{
  "train_examples": 48750,
  "horizontal_flip": true,
  "color_jitter": 0.1,
  "targets": ["small cells"],
  "head_dim": 48,
  "pooling": "class_token",
  "residual_init": "none",
  "optimizer": "adamw",
  "learning_rate": 0.002
}
Rows from block 11 of a small image classifier, named by matrix and row number. Rows with one number belong to one neuron. Each number is 500 + 50 x the weight over its row's rms, rounded and kept within 0 to 999. All counts start at 0. Numbers have three digits each.
After each neuron's rows are labels from the 100 images, of 14976, where the neuron reaches its highest value: "peak on" is the class under the peak. Only what is clearly more common there than usual is listed. The data: simulated stained blood smears.
# fc1: MLP up (model.blocks.11.mlp.fc1.weight, 640x160), inputs 80-159
# fc2: MLP down (model.blocks.11.mlp.fc2.weight, 160x640, transposed), outputs 80-159

fc1.245:573482488578483576467527481525549353528405497486516475498516499428564492496557596504453557482524423588490453484518528518445461445605513541473491521567522503442555476525528507495438551525548478489527488438476497437575514536493497600449519476
fc2.245:390512444527464508490477420488484531581479504519515512589501442542617451590506553437501482542467436502448430483460637531541510527468506484452664513534472481519516463591631493480510474461500510479580540436482465509466478537585505563508414540
peak on: large cell

fc1.480:582538503558507536538563590495523493566482448460430531558450568581540484424413617516592425439455427478525484531479414395525533505475502466554540546495531539469503542517428513444479500464560563427495492498490525578549516514467540543527586555
fc2.480:436360527489520477533481468502534545483490555517516502466470499500427556577464427569457506571522561445509486477471608478528489512461489512498484475557457496513540447573541526482526540537385527406484568477443509449495426588513443416453516451
peak on: large cell

fc1.493:500484471487590544500481568515482502433572441464522512510430459422512440483513507509476432438473467437472405453557550572366591462483479549412466473502499444436526533433450450497522576456570583519486503478422397480508422528371493519576508433
fc2.493:503505428501489537521471403529524490446447581480524456335488575453512550564457517519445456524458436516512539587575527545410468513478599446466578514501510494483473463496505460463456519460503495516460442547492479450487554523586632480460491508
peak on: small cell

fc1.404:490500454506447524493468448454579457427533537532507466447461482413541401546518474486455588493465388548535428494510542458409568494507504557531498533564590517519599502522480496447511537568547526501420587495521539412557489483461469552543465490
fc2.404:434463471552521530506550479479486476584416581579551462508510499538571493560461493421481508572497391485461508515493648538516459538467484448450618556456520500460559511483533459455470373492459505461516514490454517472496496513546479439462463505
peak on: small cell

fc1.265:444487488581512447561475524468528405537521561503531529436540417611514531489471546539443504489517429507517534498566515468438376486532474436498511568527500567499402459507439493543484506496429534505461439534474503502548510504475556496453472491
fc2.265:509502459515465511469438446495465508535467433518535518516501438475488475537513564549476472466617645443420428550449553453506480499452474524520586567584432389517500483559576546413509546498452522497557541396453530512467550540519457495540462472
peak on: small cell

fc1.189:433484543525504399444579501491531503446425493497518564487528502427522497664506593588386494556513413500520461434510439552474455487527521451514479433495476532445526536467471449557499566481495491487502431425516409525448512457459516456558501461
fc2.189:613530411568495510506505438560542431501540465505498556401514403426486430609555465540465524511394567513483481476578596564446551460493469534388629448532438525533573480570513520451472408518452497454515473496558455450477519425508592582554434533
peak on: small cell

fc1.503:557528506506518507519485459473447455489640422473505465510519494408504545589573518446456564441531545542504431523571420560529368552452458570501533474535529582462481534546483433567616525560462425447418463509518467440466496504538440487531509537
fc2.503:532505475550551559533424450488443406540533491529395492499500550495496539421457417565486450476484506474519471506351479393615492530465523418546562466442480489554457481553615623520454513483542456394492575480437420447499544551462516504534532492
peak on: large cell

fc1.312:462495457539489484530579423511496456458486472524494412515417433478534491473625532509516544493480477502489522438551602483427488540587570569514474556480526492468583551521495500498493512496508532520541607512486521401483475499444490544485490459
fc2.312:475466474642561499411478430467500519542418581541547516472506510540567516599518607511438498495523454507501478602444606519496461470440376434391604434447487527491504467503512481406479423498488546432519532442526529529485544516556522493516444513
peak on: large cell

fc1.416:544491466520558611524527517426493399574463542537449527465534434578457476396501613606418449556557450512397499589477550469485352400565481474464509535514516521463456488496509448516455549560490491509500492419490523435527498503581469528477474563
fc2.416:523535437503496453494504445586479533542525452493473491518557546542466479494501574489451464490517554447509425451478483517525560502502510536455625539576414434490475524643577518527479493494459554508561505398507513485447546565445487512576490529
peak on: small cell

fc1.173:489442466557490542547456517383498410605422604485452556408529492551601495472565548536452400523490485542479574609489472495559418457542511459491457472453516523490477457562492463583467514538513475502569451463497540505534531518482475414399417449
fc2.173:556465524557508464491457435520574521529518384499486544593522462542515527495470592551529509480561534472500414419483530429508538518540469531505606515520426487543500546598600543454590531457422562523580511499502458500443603512503469558602436560
peak on: small cell

fc1.374:543518446508445447471606609581486527487524527537472475437465465507470485482487483514516513533592406437507445413532528593487541475482472516487503568616541483537439490420430517511538497569515600517434496514418538442462463544446473529503492469
fc2.374:555510450566449504493498429562456498566496534525475476421477521453505479586477440529535482582442534491457552609515556566518396464447499436436581515511507460463495515485568498454463459527525476480514566448454463436532424546552551459481515461
peak on: small cell

fc1.379:483601450477556521477528493468475449512529524482572477524496527480471411382500486497481505516519557515474526528441525478442541578484537562480555538537546503460524496576442497387565553510435522528535510521546442407476467560609495521448436528
fc2.379:522494479494532566429554473513506492531371655568439433457453536503553537552507459548503507467549427500498495572584588569492410485465502513483613464549612481511467522539487469448489494427499480453544495455435551497480592591489477446481412472
peak on: small cell

fc1.229:561547510546480511546561574465556504555488434496454520521459570589527456476431641528594437444441433479539462535504439391534510468482515469542535585496516564502511574542389529480468522479542556421477471488480545582526494543468545548525565558
fc2.229:471394524515496513517451490502480535482519527521498499494484518483460578598456393543468545507511545454482479488478618489559460568449477494493496478544470501520553453593540505498529556531404519447467574480452517428479457582539397457488515478
peak on: large cell

fc1.313:553555533496490499482507465463454457483671445464574421480478529403509507589573523448540565463511551534503442565580480586503427556477450548512557464486528586419482504517485427629557512569452414475478476493543512486506517482494449540541487547
fc2.313:505529454523541543497431494492424413572531441554415485514520545497509486408443431518486457498441478488482476500325484397584508473481583411510569523450472470594454500547562649517434491457553470396486560493437437465480541533455583560527492518
peak on: large cell

fc1.380:444397537546464453500445466396539524629448444501442458461490520672505528449418506456495528541463611504427510515530454455602464484491464480465414548552504497498510571525578512445520509490532383469469479520544492533411583497518501499455496500
fc2.380:527531530506609511488559444478492473544547468527450464515397479562444535420495522541527395533574486509464478525445482481489487561525473502523450538508482481468475546531567624504493586507477615539487657481440488524516442519434437442439477480
peak on: large cell

fc1.50:552489445536482486419509493589513432472465437494475510488461506438490530508529513480487453536491466490590488403468517567373481410484510486489424506534455629452480483452463538517496511537563544492470529503596484454490576502471562502518568384
fc2.50:545586434491493458555516365496488523448558593478496475393449503451545489665480475543468520530494470499477563516544548516408502584522510518485591542453544513443519486444515494432490441523516527512545445434454453492451553529508651495520503520
peak on: small cell

fc1.266:548506481430497491504488631458568480439495468442463476481511522445526427523527476442509507512400503522551503474463506549473472473476486425540556475451469498414528441566522534494555598452429532491513501546574584465504538511559517461512477455
fc2.266:607505479517387490564461451650489468504423637521528450484538431522535513520544470431508587448500418540494462528468542593518480409452488513505478450475540514497534490497384471455469400554428517379422526435458547504560535520533545530552496477
peak on: small cell

fc1.66:515562452508463465509558552472526509452473484485479442393503495417467552633555449475518520586418408499541454499514506556388488520467494463507496457460511572489555463516461486508445493546548506542450516419496573528495465500519442565476502409
fc2.66:488521416585466532557513411548424455507541544491572493459492520540581484581507465496465612559478498413456581472499598589474478537478435509479604528547467440463556541478374483432473409499436479478564424450465468501479563524488487586546483482
peak on: small cell

fc1.218:504500454470527479466510600487545472504472526469559471527580550441488370452542424494455473564419373424510408546517525482412538492510476535496438550523544546428513441449526471503542575430619436526489502556602561328560457377572495534490455572
fc2.218:477476543478509440497507413552517473487478517623514413586444562561494532475459437475519528488514521495460390508469533476543405509463470537482536420534542434456538569545426519432530494503520505461506545470478602520475596493508454447448394451
peak on: small cell

fc1.593:493494494513482338575557536438481468541444540616550571451561463599509507606493514572539524524494490562393457532525495523600404604578466497525593576545504491535509458470468536538528439538538437522537476476433552502480573492524471490484501471
fc2.593:610492483596489572475491531582468501529455483533402516506447537503480512472471502488506484495479646514371411549492605539493454477471562492454587539535449494489514449506580533585510474475512524505498488485561466503490475625501463507496467464
peak on: small cell

fc1.271:633530463492432456532535446546568563481516466544468617500584451574596478508465578538465436437501545487556538544503535482459449484567467529482439525489508644582591557549422510575568548490494475435514469562473501611496537573564510505529446596
fc2.271:378429501465527477463495543477568557474479474499602481458469476508413464521545543525538433626574520487457514494526512525467508429546559496499573552589530403460448430474575478514463449527432615549524469433527597535561451527437520492433432495
peak on: small cell

fc1.554:512471518475527570450517530439500483546474513464572405514516509495505405491476424487441604525443391467440485444455517506381555464475527602461527556548539422544558488649455503446440506542499518542503512514581517403605567513544490499464496504
fc2.554:502480518489530492424527469546459422565374452587542505556514512559484505516513473449498507500530427481454490491514634553600506498459506401518581489593471453503483465511542476439503411471456536426471574437480527490551537487517390441450449468
peak on: small cell

fc1.168:526544509530511604462470479498482530549397587504460461493457559500521442430537445563460417528623522533628511573484425553493534456503486462488483514585519526503425511593468530416536450508431525518546477526504534527496472512420436547533449477
fc2.168:421449469458494473473581539510481582535609535480382487539484491493524479470449433602520468527492474510449505561550484495511552494478564526506425611584500588410482502428561557547622460455494476525476606538454464501490558536454428438448569441
peak on: large cell

fc1.154:549506454532500539455591475483442491466538596409468441490410482506472484460496531516587592523438502476486528510496498419462559548439512574529496517554504506468524468539523521422555499517533428496430545519494452457444444581579473544473473460
fc2.154:505519473456508567475543374487493539521473623496511465456513564416529533528429512476433457478503466521454571515595543514431503488470574571464519570510593485514439471455492431389442502484496541561488499513499483457489526581459492418442553485
peak on: small cell

fc1.402:461491519466444416570456478522557520455519519509485463435535532595486472586456468452539566545369443478529495524530543476461465628607543506483588580546506605481469537425459434607477487482547474515574507392456454507476504511502566452475580434
fc2.402:607573424548461545501444439386534520545377560589462536397447454461485517482572499453487509461502481498478444561543558530398463441551407450464634496445535490502512478525478504585511520543464535442479562488538479457581538474555571516496519495
peak on: small cell

fc1.361:501508515549462446499571368461640454490407471498558409389524527438423516595531593532428522520405401554480464530540521503442450472621475557552503519517485571470522470491465461498394571483505512531510436469495536454499535436495510522512461476
fc2.361:563484435586489550502438403464438470524512448458493539485518478545510494578531481516497526511531518445454507512436602496458457490442436529461653520485501529481467527536480544499505445489505521500594498418466540503513544527618545586536459450
peak on: small cell

fc1.481:529532437511469454476500649531451444459541452532501452465554469429450499614480487496488549498386475470514555485537570456459507457483409553541534447501520584445579479570481520493552519455528421519435517454569520515549420534495460542396426445
fc2.481:595526496476435518465451449566513485500453573470525462394503461470491471529409493504417583468611506523536517499526565591507476550520546484426544461479479453523543503532441405471467432430457507457452425457547496486476558553542502516528515489
peak on: small cell

fc1.433:409433506488484425484506505425486493531489527455455573467573514551572445410422558592494474501585552532453511523402443522537465495460516486439493498514565426427497481455519458459426551471462424511496463432600428529485543529479524448509479471
fc2.433:524398547483551523425489509475542533545487436406483597569451435557461570442519547462494506495522421539525470460539579480486487520529458576541544470417544489581496527589531555473515488468509517519440537528536536538431545529534524580547536437
peak on: large cell

fc1.166:607532514568505537520561592516516517561463454460457544571446581580553492395430604505599402434444457478522481543483443395544549539490480458554556522473540511449493530520445496448465508451556548438502512492482507586540541499477516530523605567
fc2.166:444354536493519474534499448525550537488473555509514513463467505488439550553445446571461467574523558445509489463443617457521481503460500506491494497559454475516546452562569543463521547542410532443505589474440499448503428588510442410459531454
peak on: large cell

fc1.500:543461533482490424481530528455585474420485458511521509396460442498473553490591630528447459507563470442472539433565561493516454557480520513603549447554481595575541456456491473509503554538476530518479440480494521516465420500504573486461480488
fc2.500:549574476611413574564593410553502468494516527546499543258510483451464501605488530518483521472488531563489448517568565531452489439434455529440520498555512555539528495519514455588484427494469460480535471449509427504560521516443596552505491494
peak on: small cell

fc1.58:418521476494498541495570527420576415509446535533513476404499462563546551474524545479453453526559438475512508495483493513458421488445477585477556442532510484507472408533468538494438487577503550505475405558460567428526561532488484509511518543
fc2.58:503434507521575530464450348468452541560460554486468513498523530529490491565526540444505435442553563459447521536407623525515486470428477534532619525524454484455585493529576576478520487560481477508471539461477523525401509581531423492517465496
peak on: small cell

fc1.89:416530546528475544539544506510605489444524540470527529382568484435492556541548532548641576459457479490485466463552500524526457474507467468449442424525481409628499485580518576481509483449564563501475506416464583469545507537468474531454531421
fc2.89:431478569506491493565464499485499452508497578501590510475467490428471476429473481509540569546615498432470615469614499490490493519508479555483539555592457597435531573482428483585480464463577510553412446486429435449517592537532474489461500558
peak on: small cell

fc1.24:498567477505494572537498554472528424461491535511508420539472504402590465444507502496544584535474408508521450466569591385426542464437545468471491494575498539510488480537447423405490474508476495556452466553514528481581508442542476531490459517
fc2.24:444406479492588526439506448560446531576553412523507496610482520564521495554471403491464507486518500473481481497396575526539495492441482405448667588538478447513477591526515484451489495476479525497571497496421478498449571564513430460436428412
peak on: small cell

fc1.19:582528511552521532516532557523510489575463476484430544587464568575547500430395601500579428448476428486540502526482396380545529523473510465570551544483556507485479560534421508448468516451552556437480486496495512570551519503484500529516615567
fc2.19:474377512529508495516466460489567551482487568540521518455471491520411556582468445556468478567527574460488471494484619473539475497452476496472490473543474514518563461595551541483510521520382557422489552493453538447503424601509451440466524479
peak on: large cell

fc1.246:490526485513517417436419438457509525604352464526502536512548493530491463370473509611483394506614456460533522559477508535516442501458559507505510481532504507506481566498553502569427533482421389506576470483487415465511422464510469525436495514
fc2.246:494440511502509513475545505471546475460459423523485551545499555498422494442496512525523567482548598513481521511491458401466507551524551488494528536490491559530498449519618573531516507529417451493460485585550442494592542513633543434609481485
peak on: large cell